python train.py --encoder_arch="resnet_bottleneck" --model="image VAE" --dataset="rendered made-up planets" --train_examples=195000 --image_size=32 --crop_scale_min=1 --horizontal_flip=true --translate=0.06 --bottleneck="kl" --downsampling_factor=8 --encoder_norm="groupnorm" --encoder_activation="relu" --encoder_weight_standardization=true --encoder_depths=[4, 4, 4, 4] --encoder_kernel_size=3 --encoder_stem="deep" --encoder_avg_pool_shortcut=false --encoder_widths=[256, 384, 576, 864] --loss="mse" --latent_channels=16 --decoder_norm="groupnorm" --decoder_activation="silu" --decoder_weight_standardization=false --decoder_widths=[32, 64, 96, 128] --decoder_blocks_per_level=2 --decoder_block="plain" --decoder_attention=false --decoder_upsampling="nearest_conv" --kl_weight=0.1 --init="xavier_uniform" --residual_init="none" --optimizer="muon" --muon_scale="original" --lr=0.011 --momentum=0.95 --nesterov=true --orthogonalizer="newton_schulz_5" --adamw_lr_other_params=0.0014 --adaptive_grad_clip=0.05 --steps=6700 --batch_size=64 --epochs=2.2 --lr_schedule="cosine" --final_lr_fraction=0 --warmup_steps=330 --weight_decay=0.03 --adamw_weight_decay_other_params=0.05
Rows from block 15 of the encoder of a small image VAE, named by matrix and row number. Rows with one number belong to one channel. Each number is 128 + 24 x the weight over its row's rms, rounded and kept within 0 to 255. All counts start at 0. Numbers have three digits each.
After each channel's rows are labels from the 100 images, of 14976, where the channel reaches its highest value: "peak on" is the class under the peak. Only what is clearly more common there than usual is listed. The data: rendered made-up planets.
# convs1: 3x3 conv (encoder.blocks.15.convs.1.weight, 216x216x3x3, standardized in use, each kernel summed), inputs 0-107
# convs2: expand pointwise conv (encoder.blocks.15.convs.2.weight, 864x216x1x1, standardized in use, transposed), outputs 0-107

convs1.211:170168106162122126070109078107111111151149114129114101129111165119108119115150117154128132127121109139136115132100151162123152089134127116135096123165105141122163138116114127102116127163112145094127128099101110192146165135109134142181200144129133110136156118108152135136136122111088089096131111171110164119147120140094149123
convs2.211:116159130127124168149086123155128132094138129136134149127134132079125132143133126131107144102149125139133164146139116095162147135151129114145122139142138163130130108097142158122125095130141121155112111150137134134151180114084128095129117129130137107160149121125085083131126144096108153122140145112122142136099102128115123135
peak on: planet

convs1.177:140145166117113126127107107111112113112132134110114169105155153108102147112149114157170098101119110165125107114112128112101130114149128128085129118127113152139153094197113113148110100105112138109092155149116176156154148154114122103154127146125114094116114112138120115124115105117139122112112141104115177110123120223152123104
convs2.177:105137109184189142106128138141109139128148089144169119148156145149127119113138136121125122113097150155081183118141117109136138153145109150134119115130101111184109132094117109104157125124144127165140151131122105198143148131155131130131126112084055108168151122135147150141139133114173105178120136092124119125150134127196120113
peak on: planet

convs1.122:152110143067135186109154146134137136115154130133143160122142096143123118144155139116172106130133113104121152177139105137130136136155128151080131119137141120093131134135134129116136126139133104118095156179134091109137099120130095122104074161111131148120147135127105156086130132129152167141136117099114063139153129076090130098
convs2.122:137158128152101147114132114126129146175128178127148176127097129093152159083111125111107136134126141161159134109162165131155140124130122146083139139139127102134129127148120144094130135138134133152089095157050105087150108133089136171139114077115117135175149106098122126114168127116146102122153125130133119120106126162097113066
peak on: planet

convs1.170:108068119111138094123142116152127131120132146094107201116152129134086152121087114168117154125095095133113114147136166102135108129157115126095145108162131143121151148111130128157111107183118179124164183140131176144130133132096154133161138121158133134160141129151109166137133132127186167134124138136115128134130113099129112128
convs2.170:123156129126161158138134145113129166098131142091064115136141149131119139139099122157141158096091117142158086128113151126149117098119138095142113146187108129165129152103123157121101129140116117144157139104153098169115129137157109114115126120101138149121119121165123129137127095111164161175137139110115160124139117131138099143
peak on: ring

convs1.35:113115065163127164157110094120134130142132120133122136153094103110131066135098137119163073136088106129088124087130131126098142143134156159129094174130140145165102111118119106158127139110119163122116074097137133130084131124131150115145067102134123112134119124161135119132127148127123154130127136141150147093123163136156137136
convs2.35:119153129126148132108104124121129103155132115125174114146147112114129099122127153103147176117163146090079161147093161130073123099147122156168144178174122117149128137135118105115117113151098108079131108106144105190140126121151133126108104152109119125101117116135112122128129110113158110110142111192145119137118113131157117133
peak on: planet

convs1.96:099156131118127143132091124147141123117137146109139126123110136166114089135153125066078130112123132073171142188118141118126108133185117158157138159116139102123165150065122124126143124111132122121168058090121089124136154121130128163081133166197119130155105138130130122190130134130165169127149120119130148112173126149113119090
convs2.96:140120129122145144119126132171129133136122120121146100132142100117142138150115116111123064138150080125165121124124157129111118102104161139158107123150103115169129113114185177119187137088135106123174150136102114063136126142133132119126107109158071112075113150120135127128131154131146145151121120125110095113138120148108109141
peak on: planet

convs1.61:056134190120120108141121134127121122133133150127135114126136103154138177129117133124101153128132131144151121102119126111105108109129133127126136080084126140128115135180140118112105078121133137135166128118137193159080104141131118144142115131144124125112106127069136137111136122123147111132127119145091134133114133181155135150
convs2.61:105117129073110137128083135124129133118127133111089103138122129142142183108109092128133130132102102131115167133118153079086131137094111132137133140142106128109129122104126115104144146152149142154135116142177086102114089129121123128156106122128111124098114132116129115108108115089124123131127134131117124112142122129167133166
peak on: ring

convs1.183:107104113097121143134105138130147127116166157116142145148142113118090135131177118089143129118098102114159127082151141143080108128109127092105150081119123138152194122156135127131122103127122141118162192168131189213104124084112153126128112126121136111127160132128120122086130135099141165135119140152136091119142109103120117111
convs2.183:107112128138138128145113141124129122113125144110158148146104112105133131122135172129109166146076143132197123142164139123115115122178122117105104129101111095141128141079124124108156121142119097090104123128111138131128135127136132128084100118088097132095139110125127111123112134109136152110111081101117139109135154099104086126
peak on: planet